From a checkpoint of a small class-conditioned image diffusion model.
Model: 6.05M parameters, 48-pixel images, arch dit, norm layernorm_no_bias, activation gelu_tanh, moe top_k, num experts 8, patch size [8, 8], layers 10.
Training: soap at rate 0.0034, 7000 steps, batches of 256.
Rows from block 3 of a small class-conditioned image diffusion model, named by matrix and row number. Rows with one number within an expert belong to one neuron, the router's apart. Each number is 128 + 24 x the weight over its row's rms, rounded and kept within 0 to 255. All counts start at 0.
Before each expert's rows are labels from the 100 images, of 14848 (inputs lightly noised), where the router gives the expert most weight on average: "strongest on" is what is common among them. Only what is clearly more common there than usual is listed. The data: cartoon faces.
# router: router (model.blocks.3.mlp.router.weight, 8x192, trained with AdamW), inputs 0-63
# up: expert up (model.blocks.3.mlp.up, 8x96x192), inputs 0-63
# down: expert down (model.blocks.3.mlp.down, 8x192x96, transposed), outputs 0-63

# expert 4
strongest on: long hair; red hair; yellow hair
router.4 [111 141 110 122 114 130 107 141 110 140 125 110 137 119 115 131 124  98  96 126 115 105 125 141  83 108 104 120 111 109 147 103 114 105 115 141 127 141 120 127 101 125 111 116 134 110 111 131 106 140 129  97 159 141 103 134 129  62 137 124 113 156 153 255]
up.0 [162 111 113 140 150 152 177 130 123 155 119 146 134 128 181 149 141 136 143 109 124  81  86 116 160 154 165 134 153 118 109 143 140 142  99 125 130 128 119 142  86 168 124 100 147 132 129 126  81 113 169 132 170 114 135 100  96 130 172 137 155 110  67 138]
down.0 [165 106 133 132 118 115 175 141 132 133 153 113 142 121 177 136 107 122 112 137 137 175  83 142 172 154  90 113 144 119  95 125 144 107  91 119 127 129 149 139 176 125 130 107 136 125 127 122  85 145 168 122  83 141 148 100 108 132  94 133 158  97 185 119]
up.1 [146 172 169 156 143 142 162 148 160  87 131 152 169 105 109 174  91 156 135 114 116 181 112 148 113 145 152 123 144 127 123 113 115  81 202 127 115 145 105 130 143 119 109 167 125 102 141  98 125 160 126 107 158 120 120  96 125 112 145 139 130 176 105 128]
down.1 [138 168 158 147 118 115 155 109 154 107 117 117 159 105 101 171 169 111 124 138 107  77 108 114 116 139 108 146 133 128 117 144 113 172 199 112 139 144 162 132 125 109 107 160 118 100 127 157 122 100 116 118 105 107 120  93 148 125 115 139 124 168 154 113]
up.2 [157 152 121 142 169  99 158 159  88 189 132 104 150 162 129 110 107 160 134  98 121 161 151 122 118 132 107 109 152 111 163 125 126 151 144  84  80  68 123 109 135 140 104 153 109 165 120  84 116 118 141 159 140 108  82 114 138 105 164  76 109 137 103 138]
down.2 [146 155 125 143  88 157 147  98  94 168 129 159 152 166 131 111 148  80 125 159 133  98 153 144 113 126 159 133 144 116 160 141 122 114 147 159 181  59 129 112 112 126 103 158 115 173 120 172 112 135 122 166 127 160  79 112 132 125  92  72 105 143 147 123]
up.3 [ 96 132 115 145 153 143 138 127 135 148 105 140 131 100  97 134 134 153 136 105 153 130 102 186  95 165 168 167 218 172 135 161  89 119 129 128 139 138 125 142 161 129  86 155 163  80 151  93 141 141 110 116 173  93 118 143  92 101 106 150 132 148 137 151]
down.3 [ 87 134 121 152  95 126 146 128 135 130 151 105 133 101  97 140 129  92 108 146 152 111  95  72 101 167  86  94 233 168 123 123  99 143 146 142 126 132 134 147  88 130  90 152 161  71 151 169 130 121 118 107  93 155 121 140  87 132 143 142 132 149 120 129]
up.4 [112 131 109 121 105 140 157 124 127 133 177 154 100 118 137 126 137 108 115 136 101 136 108 145 150 118 151 151 162 130 147 154 163 105 140 169  93 100 158 139 117 130 154 125 174 137 110 111 130 168  96 152  67 132 134 142 134 115 171 119 141 150 113 132]
down.4 [107 131 110 117 150 122 150 142 104 120  90 103  93 113 132 117 140 154 126 140  94 132 108 116 151 103 113 120 134 116 136 125 158 144 128  94 176  91 105 106 138 101 151 117 155 126 101 152 125  93  89 132 193 145 128 131 129 129  95 110 121 137 155 125]
up.5 [126 138 157 108 160 162 102 137 125 146 130 123 130 133 138 128 104 128 135 141 143 119 137 145 152  62 150 162 172 103 140 158 122 148 155 131 137 108 150 116 155 144 123 156 113 128 117 119 131 143 119 152 170 159  90 169 159 127 139 117 116 147 134 131]
down.5 [122 132 158 109 106 110  97 129 116 151 136 127 118 128 132 106 152 126 121 120 130 146 138 119 159  55 128  99 165  97 134 112 123 119 147 131 133 104 102 103 108 133 116 145 105 122 115 132 123 120 112 143  94 104  85 161 152 130 120 117 115 156 143 131]
up.6 [102 130 110 119 114 171 134 190 152 120 133 116 141 119 181 116 101 124 154 161  92 119 113 150 135 139 144 132 139 169 120 151 110 142 143 112 138 149 147 135 155 168 129 136 107 161 143 117 110 141 148 166 144 152 147 136  94 117 150 154  85 136  93 153]
down.6 [102 136  99 113 145 101 133  83 140 107 127 139 137 118 170 112 156 119 103 104  89 138 110 113 132 144 116 112 133 170 121 107 113 114 145 153 126 143 104 126 108 152 128 132 110 162 151 139 108 124 144 166 122 115 149 139  86 114 106 152  86 129 172 112]
up.7 [142 125 153 127 123 159 175 164 148 137  88 129 123 161 116 106 140 146 152 119 129 123 156 186 120 138 124  81 142 101 154  86 101 120 167 134 165 149 103 145 105 145 175 127 156 103 177 122 111 162 154 147 109 147 120 124 108 120  75 150 134 144 145 139]
down.7 [146 123 146 123 145 108 170 109 146 134 176 152 127 154 110 110 131 116 115 151 134 146 142  82 104 121 134 194 141 100 147 165 103 144 173 111 102 142 153 143 163 112 158 127 146  92 168 137 110 107 147 135 167 103 123 118 102 114 190 138 124 135 115 102]
up.8 [133 115 142 121 130 139  93 163 128 135 117 114 136 120 112 141 111  98 159 162 138 164 122 122 113 109 120 141 131 145 141  90  79  93 111 147 132 131 160 157 153 143 138 138  89 136 146 128 125 118  70 128 129 118 118 122 122  94  82  85 118  92 146 122]
down.8 [127 101 135 125 117 109 106  90 128 120 147 126 143 107 129 144 146 159 101  83 143  84 136 134 116 110 131 108 130 140 129 179  81 166 107 121 113 137 100 164 109 145 141 143 101 137 160 135 137 132  69 129 119 150 123 121 131 120 183  90 123 101 120 138]
up.9 [132  93 135  66 137 175 142 192  98 110 133 135  98 101 154 102 133  92 100 135 108 143 121 115 139 112 169 149 130 114 150 146 101  94 126 151 136 120 123 153 111 110 126  87 142 130 146 100 151 142  88 165 136 157 119  95 114 117  93 143 136 161 123 119]
down.9 [125  92 125  53 126  90 121  75  87 106 127 121  84 108 138  93 130 172 157 150 107 124 127 160 132  99 100 104 104 112 129 118 101 162 114 121 126 115 140 145 158 108 123  76 127 129 128 179 156 112  70 139 123 113 114  69 104 126 158 144 115 141 139 119]
up.10 [176 179 132 125 137 149 120 115 106 161 122 141 120 130 169 110  97 150 137 149 113 122 126 132 122 123 142 145 131 172 126 126 134 136 134 117 148 167  90 142 113 133 121 140 141 136 136 124 112 142 158 126 157 108 141 157 193  90 101 114 104 158 116 120]
down.10 [157 164 130 116 124 109 109 161  99 133 152 114 127 132 167 107 168 125 122 125  92 138 107 140 123 116 127 112 122 157 121 141 111 135 125 155 120 154 174 117 157 105 113 128 134 122 135 146 102 125 141 124 114 162 142 146 188 130 165 103 101 145 143 116]
up.11 [144 116 112 113 144 142 132 161 141  89 113 116 122 143 118 157 171 185 131 118  90  93 121 174 121 164 146 153  88 139 157 144 117 129 138 174 112 117 164 105 114 112 137 121 135 154 119 117 141  93  95 129 108 134 152  95 153 122 135 123 149 140 115 138]
down.11 [140 107 108 100 116 121 125 108 137  78 143 144 119 145 119 155  88  82 131 161  96 171 123  89 127 156 124 105  81 140 151 123 111 136 141  87 143 110 100  91 120 103 141 116 131 137 110 148 135 166  90 126 152 116 150  85 145 125 123 124 145 133 147 129]

# expert 7
strongest on: green hair
router.7 [145 136  87 115 117  61 126 123 172 117 128 116 130 126 159 149 133 145 154  97 141 111 121  90 106 135 113 147 149 107 130 150 134 125 123 109 125 124 112 137  87 153 153 177 130 132 128 129 111 129 171 119 128 131 158  89 102 139 160 132 150 112 123  98]
up.0 [154  75 133 149 175 152 175 103 118 172 143 143 134 101 166 127 138  91 130 122 117  64 116 119 145 124 170 122 120 119 151 126 133 126  87 131 142 126 121 128  90 154 124 108 119 137 140 165 118 121 153 120 161 143 131 111 112 125 152 144 141  90  99 134]
down.0 [171  63 127 160  91 119 178 154 103 141 107 124 134 100 158 106 119 164 134 139 126 177 113 142 154 126 101 122 116 115 153 144 140 125  94 138 120 111 136 128 167 143 128 116 125 106 132  99 119 164 152 119 100 122 137 113 123 138 122 128 151  73 171 136]
up.1 [143 107 139 104  93 106 144 133 159 132  99 124 158 142 114 147 159 109 112 154 134 122 119 111 148 163 108 155 119 155 135 134 125 120 133  94 116 169 116 166 125 124 146 122 137 141 151 154 118 132 142 141 137 109 128 110 137 108 105 137 119 108 129 111]
down.1 [151  85 125 118 150 152 146 128 148 137 142 105 136 157 111 148  92 139 136 115 113 141 130 168 143 153 152 112 109 182 136 127 132 163 127 170 135 166 145 143 128 106 148 128 123 142 162 116 113 134 151 134 107 145 141  88 101  85 127 134 142 111 138  77]
up.2 [153 143 169 125 125 127 143 118 108 117 131 146 131 121 157 136 145 119 176 128 124 168 142 156 152 130 127 117 103  76 121 123 122 171 162  85 119 129 152 115 166 125 135 111 136 174 145 146 123 141 147  86 110 161 109 110 147 116 139 131  92 158 126 149]
down.2 [124 142 158  98 136 119 136 137  99 116 123 116 124 104 154 117 131 147  88 153 118  91 147 131 137 134 134 154  97  67 104 139 109  95 152 159 136 120 141 116  97 129 120 124 129 147 136 120 112 116 128  77 153  96 102  94 151 123 120 137  89 158 135 121]
up.3 [142 137 157 177 106 117 187 149 148 106 127 126 153 145 143 132 125 108 145 114 139 114 133 168  92 131 111 107 118 115 129 141 147 147 135  52 132 118 170 138 120 158 148 114 166 140 159 121 124 118 158 127 125 173 133 143 135  95 107 114 148 149 140 143]
down.3 [154 149 136 171 171 178 172 122 148  94 145 146 139 167 130 143 134 146 107 148 128 169 126 114 107 125 148 127 112 116 113 101 156 115 117 214 135 129  98 118 147 144 157 100 165 127 156 144 123 149 164 113 127  93 142 146 117 149 142  99 147 146 136 148]
up.4 [116 141 131 152 146 104 155 108 157 171 172 140 114 150 150 180 174 158 147 108 155 124 155 148 137 106 121  87 130 112 112 150 116 112 123 171 103 140 102 137 173 132 142 129 112 101  96  92 168 141  89 149 102 121 110 133  96 105 180 116 153 117 149 142]
down.4 [105 127 133 140 128 147 169 139 171 154  88 130 124 138 159 179  84 105 112 139 152 137 156 126 145 116 133 149 136 110 117 108 115 146 125  89 154 134 176 135  83 135 144 139 109  97 103 154 163 122 101 168 166 150 116 119  97 153  79 118 144 110 130 159]
up.5 [137 115 149 155 159 168 153 125 156 130 138 140 146 121 148 136 164 155 150 151 167 133 135 155 164 180 143 136 124 149 149 123 144 141 145 168 152 140 163 145 166 128 142 151 121 168 130 147 144 157 135 159 129 126 141 139 141 229 138 134 130 123 136  56]
down.5 [149 131 123 139 123 148 142 105 155 131 126 135 146 129 135 153 100 132 110 128 149 136 124 115 117 126 128  97 156 128 137 118 147 119 131 141 122 138 115 144 144 137 141 162 137 122 139 115 140 125 143 136 107 130 137 128 116 255 124 147 144 119 117 255]
up.6 [151 159 117 167 155 111 125 169 119 110 117 122  93 159 173 154 118  84 111 155  83 144 139 186 141 143  91 132 178 129 178  74 132 129 165 155 111 128 173 143 103  96 132 173 150 110 154  83 154 107 162 121 127 127 136 131 133 118 148 123 132  68 128 120]
down.6 [146 144 117 167 104 156 105  90 117  92 162 127  99 147 177 152 146 182 138 108  99 109 127  78 134 134 172 103 170 120 159 199 117 130 143 122 138 115  95 132 161  98 130 173 144 112 141 175 148 141 146 112 124 167 135 110 126 125 126 115 128  64 137 122]
up.7 [136 143  97 114 141 140 148 143 160 166 156 137 119 146 138 156 111 105 156  89  92 147 157 137 102 105 144 139 152 108 174 123 138 154 148 144 131 141 158 101  70 113 140 146 103 107 175 116 144 170 165 167 144 121 131 160 127 113 161 145 183 116 165 110]
down.7 [135 147 115 113 126 121 147 108 153 164 109 125 124 145 148 154 143 166 101 160  92 116 139 113 114 111 128 111 163 101 164 140 139 100 133 121 122 144 105 106 196 112 145 145 106 100 175 135 139  90 171 155 112 141 139 155 142 150 102 144 184 130 107 139]
up.8 [163  92 149 143 176 149 145 141 151 128 141 139 133 183 133 107 119 144 106 138 146 147 154 145 146 139 124 137 176 110 104 102 126 127 135 116 129 143 151 118 142 119 125 108 134 137  91  96 170 139 138 121  91 130 146 157 150  92  80 110 114 115 140 150]
down.8 [170  94 129 124  73 100 145 110 161 133 108 123 134 175 139  99 143 100 155 126 144 106 156 130 151 147 129 113 179 116 111 155 138 134 157 115 119 154 117 142 117 117 132 129 149 129  94 155 167 112 141 141 160 129 153 170 141 112 164 109 103 114 117 102]
up.9 [151 139 165 172 109 134 115 161 121 128 134  95 125 114 125 118  92 111 108 208 171 135 125 126 141 124 156  99 140 126 108 122 144 147 112 114 127 124 107 161 128 166 119 150 154 125 163 158 150 129 180 113 185 151 111 155 106  82  96 130  94 154 157 106]
down.9 [142 148 151 181 146 144 124 115 115 115 121 162 110 124 137 120 162 147 154  59 181 117 117 136 138 119 101 152 117 118 103 146 137 129 123 142 120 110 161 143 126 135 134 159 175 139 159 103 153 134 193 115  48 136 132 175 108 138 143 120  86 134 107 143]
up.10 [130 141 149 140 100 111 151 121 181  49  97 140 132 165 138 180 140 141 124 126 120 137 134 146 139 128 107 154  98 158 122 129 169 153 117  99 129 125 165 151 136 128 131 122 126 143 170 128 142 106 136 141 138  93 115 150 152 112 131 109 144 138 114 115]
down.10 [130 142 137 155 168 156 137 146 172  69 175 130 131 158 126 162 149 109 144 154 121 134 149 125 117 125 171  90  92 166 107 106 158  99 114 171 130 134  99 157 122 133 131 119 109 129 169 129 139 151 133 126 111 148 110 155 135 137 126  99 147 137 158 135]
up.11 [105 107 118 112 112 120 120 115 119 149 142 152 112 119 116 124 143 143 127 109 135  81 147 144 124 133 133 141 154 135 148 154 133 134 110 153 141 132 136 162 125 140  96 126  87 126 151 115 146 121 128 130 118 121 147 151 108  96  96 169 145 129 110 254]
down.11 [137 145 121 144 163 163 127 145 149 123 109 123 108 157 130 128 139 111 111 140 125 165 134 133 141 137 113 141 138 161 146  97 151 111 115 120 125 129 128 159 121 146 127 139 138 122 155 147 158 168 148 141 129  95 163 141  92  94 128 153 169 132 147  39]

# expert 6
strongest on: long hair; red hair; spiky hair
router.6 [113 142 112 122 118 133 110 142 109 147 126 110 137 120 120 132 124  97  98 126 117 106 124 145  84 110 105 120 113 108 149 105 116 108 116 141 128 143 122 126 104 126 114 118 133 114 113 133 105 139 134  99 160 143 105 138 128  67 137 126 114 155 155 255]
up.0 [113 167 162 116 139  97 111 131 110 174 123 154 126  90 123 168 109 115 133 111 141  91 164 110 113 125 142  98 152 137  90  60 161 147 130 139 126 124 125 127 106 117 118  99 158 137 122 143 124 128  96 126 138 129 157 119 111 101 119 149 103 102 130  92]
down.0 [110 161 162 115 115 156 114 131 111 170 130 108 127  91 112 160 148 154 117 145 129 165 145 149  94 128 117 147 152 125  76 188 152  99 122 129 142 125 141 111 152 134 107  94 158 144 107 112 134 119  99 124 110 143 155 118 104 127 136 150  95 113 124 130]
up.1 [104 151 109  93 147 159  99 129 124 129 150 178 113  87 170 108 137 134 139 122 131 144  82 111 181 148 108 123 136 116 109 142 102 104 147 133  99 108 104 110 175 138 134 102 135 155 140 122 176 135  87 119 165 140  89 126 170 107 155 114  96 132  89 115]
down.1 [110 152 120  88 105  99  99 133 119 128 101  73 108  92 175 110 125 126 130 143 127 111  75 139 176 147 155 142 141 123 119 118  99 162 165 131 154 114 156  99  92 138 132  99 139 160 154 138 163 122  88 120  94 106  85 131 159 127 102 108  98 137 160 137]
up.2 [160 112 123 131 132 125 159 110 172 127 151 130 138 144 117 129 141 129  83 118 114 116 134 137 140 162 149  72 150 138 117  90 139 141 175 133 131 128 126 140 111  88  89 138 118 161 105 108  90 107 112 104 120 133 109 116 101  94  78 135 133 143 140  68]
down.2 [155 107 127 133 135 120 158 150 155 124 107 127 139 150 111 127 124 138 173 145 112 157 132 117 118 164 110 179 137 121 131 162 133 115 159 126 125 126 128 145 147 100  84 146 115 164  97 158  85 155 113 100 148 131 109 126 109 138 182 135 139 138 119 117]
up.3 [113 130 153 118 110 131 143 147 110 137 133 125  97 148 149 148 113 109 145 146 123 106 141  89  63 112 117 137 136 151 169 141  82 152 112 134  81 127 119 144 138 159  88 115 120 135 125 120 133  97 123  86 121 134 150 106 182 104 116 153 121 133 138  84]
down.3 [115 135 157 122 157 115 140 108 110 144 111 139 100 144 141 146 143 154 115 108 116 150 150 158  67 125 133 139 119 150 179 122  82  96 100 120 170 127 133 148 129 165  85 119 123 137 120 139 129 159 124  90 129 104 149 101 197 124 141 155 119 140 122 127]
up.4 [115 106 109 124 117 116 121  90 148 119 121 146 137 138 117 105 156 119 106 143 106  90 113 104 161 143 120 175 116 103 142 104 116 135 124 114 105 129 143 125 160 156 117 145 135 126  91 114  80 194 105 165 121 104 172 167 183 110 185 130 114 112 144 103]
down.4 [121 114 115 131 132 138 129 165 150 113 134 101 138 130 127 107  99 128 143 112 111 149 130 137 168 145 137  67 120 114 144 151 125 112 115 142 147 126 118 122  95 165 127 140 146 138  97 130  87  43 116 173 122 151 181 168 188 122  66 144 123 114 117 142]
up.5 [127  91 106 146 140 111 107 132 143 138 170 142 157 140 145 159 140 107 123 133 144 147 117 157  87 140 170 119 120 156 128 100 132 117  88 153 160 111 132 123 169 136 179  98  95 162 137 146 159 106 140 129 132 120 119 134 153 103 130 112  92 139 128 110]
down.5 [124  86 111 150 117 137  98 117 143 137  88 120 147 141 132 154 132 150 142 133 124 118 124 104  88 134  92 147 119 150 145 164 125 145  84 106  93 114 134 114 105 133 168  96  99 156 125 130 144 161 132 125 132 129 113 137 150 118 142  97  93 141 130 127]
up.6 [ 99 120 151 164 139 188 139 102  73 138 127 159 126 119  69 170  92 172 105 121 165 135 116 111 105 132 155 135 116 119 137 132 165  97 109 158 161 123 120 129  85 139 154 148 124 137 121 157 125 129 136 121 151 112 153 117 123 118 160 147  79 121 146 121]
down.6 [ 92 124 150 155 146  82 142 162  63 131 131 102 122 123  65 177 173  93 153 137 155 125 103 146  95 118 119 114 108 107 122 118 154 161  94 105 113 116 155 112 174 149 140 130 125 125 130  95 128 136 151 124 114 150 147 116 108 120  96 144  73 111 117 134]
up.7 [119 130 134 152 135 153 167 146 128 174 164 126 128  85 164 147 117 131 170 108  91 139 168 104 150 104 136 126 110  75 148  87 103  96 110 139 147 146 119 105  94 122 163 125 152 131  97 103 111 109 117 152 104 104 164 136 124 108 125 150 122 123 121 140]
down.7 [112 119 129 151 135 119 156 131 118 155 105 128 121  86 144 140 140 139  79 163  83 126 171 171 143  92 127 133 115  70 141 177  96 164 106 140 129 143 147  86 162 109 159 114 154 129  97 165 106 155 115 142 172 165 160 135 110 124 135 141 128 105 146 119]
up.8 [115 164  78 103 113 130 105 136 129  99 150 103 156 115 131  87  96 138 142 129 134 145 165 117 140 163 143 133 122 140 131 114 148 139 106 104 162 137 128 112  83 102 117  97 147 109 118 120 129 143 116 138 163 166  87  88 134 104 140 119 122 160 128  82]
down.8 [111 163  84 108 140 112 101 111 123 112 101 169 157 122 137 101 150 129 114 119 138 113 169 134 144 164 114 135 112 141 143 138 151 124 106 143  91 140 122 116 178 113 120 103 152 107 125 136 130  97 116 139  85  84  88  88 155 130 114 126 119 164 123 130]
up.9 [135 113  95 166 114 137 140 101 143 111 150 133 118 106 175 135 183 141 115 201  83 160 133 107 148 177 135 100 123 170 143 123 143 134 123 157 100 141 102 105 134 135  84 115 155 128 144 108 124 124 135 145 141 137  77  73 114 104 101  96  92 124 153  99]
down.9 [144 111 101 161 133 114 134 146 144 109 119 114 128 113 178 129  74 117 132  52  92  95 129 142 137 175 127 149 130 177 141 140 152 119 116 106 162 145 149 106 123 132  94 127 159 125 152 141 125 134 149 152 110 121  78  88 108 129 151  94 102 125 103 128]
up.10 [ 92 138 118 123 103 149 106 146 154 120 109 162 143 134 119 114 128 101 155 141 163 114 162 140 165 100 151 133 125 130 124 117 184 158 127 146 110 138 132 130 166  92 132 126 119 127 117 103 166 140 121 155 142 118 130 121 141 100 113 115 119 122 117 111]
down.10 [102 131 124 121 170 102 104 100 160 135 146  99 146 117 120 118 122 161 104 115 144 137 175 119 155 104  88 131 115 137 144 126 183  94 126  94 145 136 123 136 106 100 144 122 120 129 123 142 155 105 149 164 125 128 152 117 126 124 141 112 121 135 144 133]
up.11 [128  89  76 162 159 141 114 126 103 111 112 112 143 154 125 122 132 127 131 167 149 156 152 172 125 144 141 140 132 124  84 123 134 121 145 147 135 146 104 139 143 190 101 116 164 147 139 154 171 102 108 164 129 110 134 102 148  95 181 111 131 160 141 113]
down.11 [137  80  82 161  89 118 111 133  99 118 140 169 146 144 129 120 132 124 140 101 135 106 150  94 129 143 110 119 144 113  75 132 128 144 147 114 134 145 158 135 127 177  99 106 158 140 123 104 159 157 111 164 147 139 134  94 143 127  86  97 132 155 117 115]

# expert 3
strongest on: bald
router.3 [152 126 151 146 133 131 144 129 158 125 131 151 139 120 147 147 145 171 155 162 154 136 121 128 154 170 150 134 140 131 143 136 137 149 134 133 148 121 140 139 154 129 132 160 150 158 147 125 128 132 142 141 118 119 137 111 134 165 163 128 124 142 131   0]
up.0 [ 92 120 120 124 148 174 122 130 100 163 145 144 139 101 121 117 111 131 118 125 124 119 107 129 112 115 147 121 117 129 131 104 135 100 130 147 128 149 134 104 127 119 143 124 119 117 101 113 122 159 124 147 157 134 113 136 129 110 146 139 102 140 146 162]
down.0 [128 117 115 108 149 159 105 148  84 102 146 134 104 109  93  97 146 131 141 151 117 145  84 173 117 105 149  91 123  99  89 151 107 138  92 157 152 121 144  78 121  78 108 114 110 102 122 149 114 134 117 118 144 167 103 133 106 120 142 118 104 114 135 232]
up.1 [101 148 110 121 119 143 126  94 104 135 178 114 122 146 172 124 156  98 116 181 118 142 111 168 100 120 145 155 150 158 128 106  77  81 125  94 127 110  90 129 109 100 144 128 168 114 105  98 114 103 121 131 164 135 108 121 138 104 154 181 118 129 165 168]
down.1 [117 132 117 128 147 116 131 137 129 138 110 135 128 127 138 109 126 146 125 119 114 126 143 125 124 149 127 143 118 139 131 126  98 134 125 135 127 113 146 136 133 152 130 135 138 142 115 140 118 130 129 128 116  99 134 112 149   0 118 140 125 128 126   0]
up.2 [ 92  98  98 106 130 111 100 141 138  81  96 112 143 123  96 129 148 137 103  97 123 101  90 134  81 110 106 155 154 122 124 134 157 149 147 146 139 136 180 123 113 112 125 139 131 104 137 137 107 110 146  81 124 120 139 109 132  66  71 150 143 126 188 156]
down.2 [105 119 146 120 105 149 103  92 143 123 121 124  64  92 147 114 138 151 140 126 109  88 124 105 145 148 155 141 105 132  94 149 119 129 142 162 151 123 135 130 152 131 139 132 137 149 175 158 179  88 146 114 131 108 153 100 108  80 152 116 142 127 152 153]
up.3 [167 144 151 135 134 131 134 149 140 129 151 151  90 142 124 154 122 141 124 101  92 101 147 145 167 146 138  85 127 123 146 114 154 117 156 152 118 154 150 141  96  97 111 125 114 147 149 119 123 113 178 121 124 165 137 132 105 126 114 131 120 134  95 111]
down.3 [175 139 137 125 128 127 130 115 129 131 100 112  95 155 123 153 125 126 132 152  97 159 142 111 171 144 116 167 106 123 160 143 144 144 150 103 142 145 122 135 147  73 124 127 134 142 149 142 124 148 174 124 132 104 124 132 108  73 128 119 121 129 149  50]
up.4 [ 94 104  74 105 178 138 141 102 116 118 143 179 115 147 155 165 130 137 120  68 113 142 109 108 109 120 142 126 130 124  79 123 152  89 123 107 143 150 149 105 130 146 139 144 155 150 107 139  84 147 119 117 142  83 147 133  83  66 167 119 134 104 115  95]
down.4 [133  95 147 105 114 141 130 172 129 160 147 143 127 147 130 120 130 157 141 140 161 150 124 178 107 126 116 122 138 137  97  99 116 163  75 132 106  98 139 129 139 168 124 132 151 132  90  97  92 142 118 117 142 117 122 117 109 157 115 149  98 117 128 181]
up.5 [164 150 128 120  93 109 134 156 130 161 113  96 135 126 133 109 122 138 107 100 120 131 111 103 117  72 132 125 124 150 145 121 125 132 140 101 167 127 123 123 127 122 115  87 144 101  84 129 131  98  73 102 122 151 114 117 128  24 124 119 144 146 143 173]
down.5 [149 128 125 129 133 117 145 128 141 164 111 120 148 135 113 130 124 107 145 141 119 117 144 115 125 117 115 129 149 142 166 126 123 126 148 155 110 129 123 131 131 169 140 115 145 137 145 134 132 137  95 126  98  94 127 113 122 255 101 134 146 147  93 135]
up.6 [ 95 128 150 119 127 120 123 118 120 147 128 137 144 133 132 156 129 139 115 118 120 123 130 141  85 111 153 112 120 148 172  75  97 116 147 138 124 123 141 155 100 141 120 129 126 128 173 146 140 102 144 158 118 116 133 130 103 127 110 131 146 153 100 164]
down.6 [130 126 117 124 128 113 127 112 127 138 140 123 143 123 133 111 129 121 119 128 127 132 141 127 129 149 129 138 129 143 146 125 137 128 129 121 120 118 127 143 139 147 127 124 129 143 128 120 116 131 135 130 124 122 127 117 140   0 136 123 142 137 133   0]
up.7 [130 108 115 116 115  99 117 153 124 117 133 110 137 105 119 134 125 123  94 131 119 112 136 112 108  91 119 112 135 115 125 129 124 107 133 141 115 131 110 143  88 125 137 120 110 111 127 121 117 117 129 100 142 104 119 104 144 126 100 134 119 106 141 255]
down.7 [135 126 116 131 134 137 136 130 134 104 144 127 127 137 130 126 127 129 108 130 143 139 118 132 146 127 128 126 144 134 128 130 131 130 135 139 127 130 120 127 127  79 141 122 118 122 112 135 127 141 123 116 133 135 127 125 114   0 124 125 124 114 135   0]
up.8 [180 139  77 132 116 132 131 112 129 123 118 107 142 166 136 132 175 179 132 116 161 149  98 146 149 131 128 109 126 115 157 146 135 112 154  99  88 120 129  94 158 143 146 153 126 138 133  60  86 121 147 134 147 100 105 173 149  68 145 140 100 137 160 155]
down.8 [ 93 142 178  87 157 112 117  89 113 172 141  95 136 135 123 113 153  83 122 121 129 111 123 155 127 114  93 146 102 118 136 130 170  97  79 139 117 109 128 126 132 132 110  96 142 118 120 115 161 150  79 145 125 113 145  95 136 202 128 135 125 152 135 227]
up.9 [162 162 132 109 123 109 135 141 106 181 141 148 108 182 132 126 112 109 135 105  91 111 126 132 156 134 154 135 132 157 138 134 145 138 174 129  95 135 132  93 124  34 132 118 134 138 135 142 155 110 157 118 131 183 140 126 111  84 144 127 104 128 110 141]
down.9 [125 125 135 150 136 122 130 129 145 103 154 143 141  79 134 139 125 138 131 112 139 142 108 121 123 139 137 106 144 114 147 120 106 148 112 115 102 127 129 150 124 153 128 146 140 126 136 117 111 127 137 126 128 138 121 140 116 255 130 142 143 143 100 255]
up.10 [107 125 129 139 128  99 118 167 139 119 149  95 129 145 100  64 141 121 153 134 149 109 135 137 173 146 132 108 123 149 129 126 142 115  73  75 130 138  80 142 115 152 145 127 141 140 133 127 151 140  76  95 174 160 124  95 124 122 131 116 163 126 172 149]
down.10 [127 117 121 145 127 122 137 112 142 146 100 134 127 142 129  91 117 129 111 118 125 131 150 127 156 155 111 129 140 156 131 118 138 132 102 161 115 131 150 142 131 136 138 141 134 141 126 119 143 122 113 117 106  83 135 106 145   0 118 135 149 136 109   0]
up.11 [134  92 164 126 122 136 119 104 117  85 105 127 140 120  95 120 129 134 114 158 184 142 117 123 155 141 129 110  99 133 106 145 134 124 128 139 147 131 111 141 201 129 137 114 118 124 106 123 140  93  86  91 121 139 118 124 138  99  91  90  96 171 117 185]
down.11 [148  82 170 120 145 128 118 166  87  85 147 124 127 128  83  89 140 130 162  99 169 131 113 139 149 150 120 145  99 136  89 108 113 144  99 119 123 109 152 147  77 111 136 100 136 118 102 137 136 162  94  96 150 134 119 139 138 177 162  95  83 158 138 172]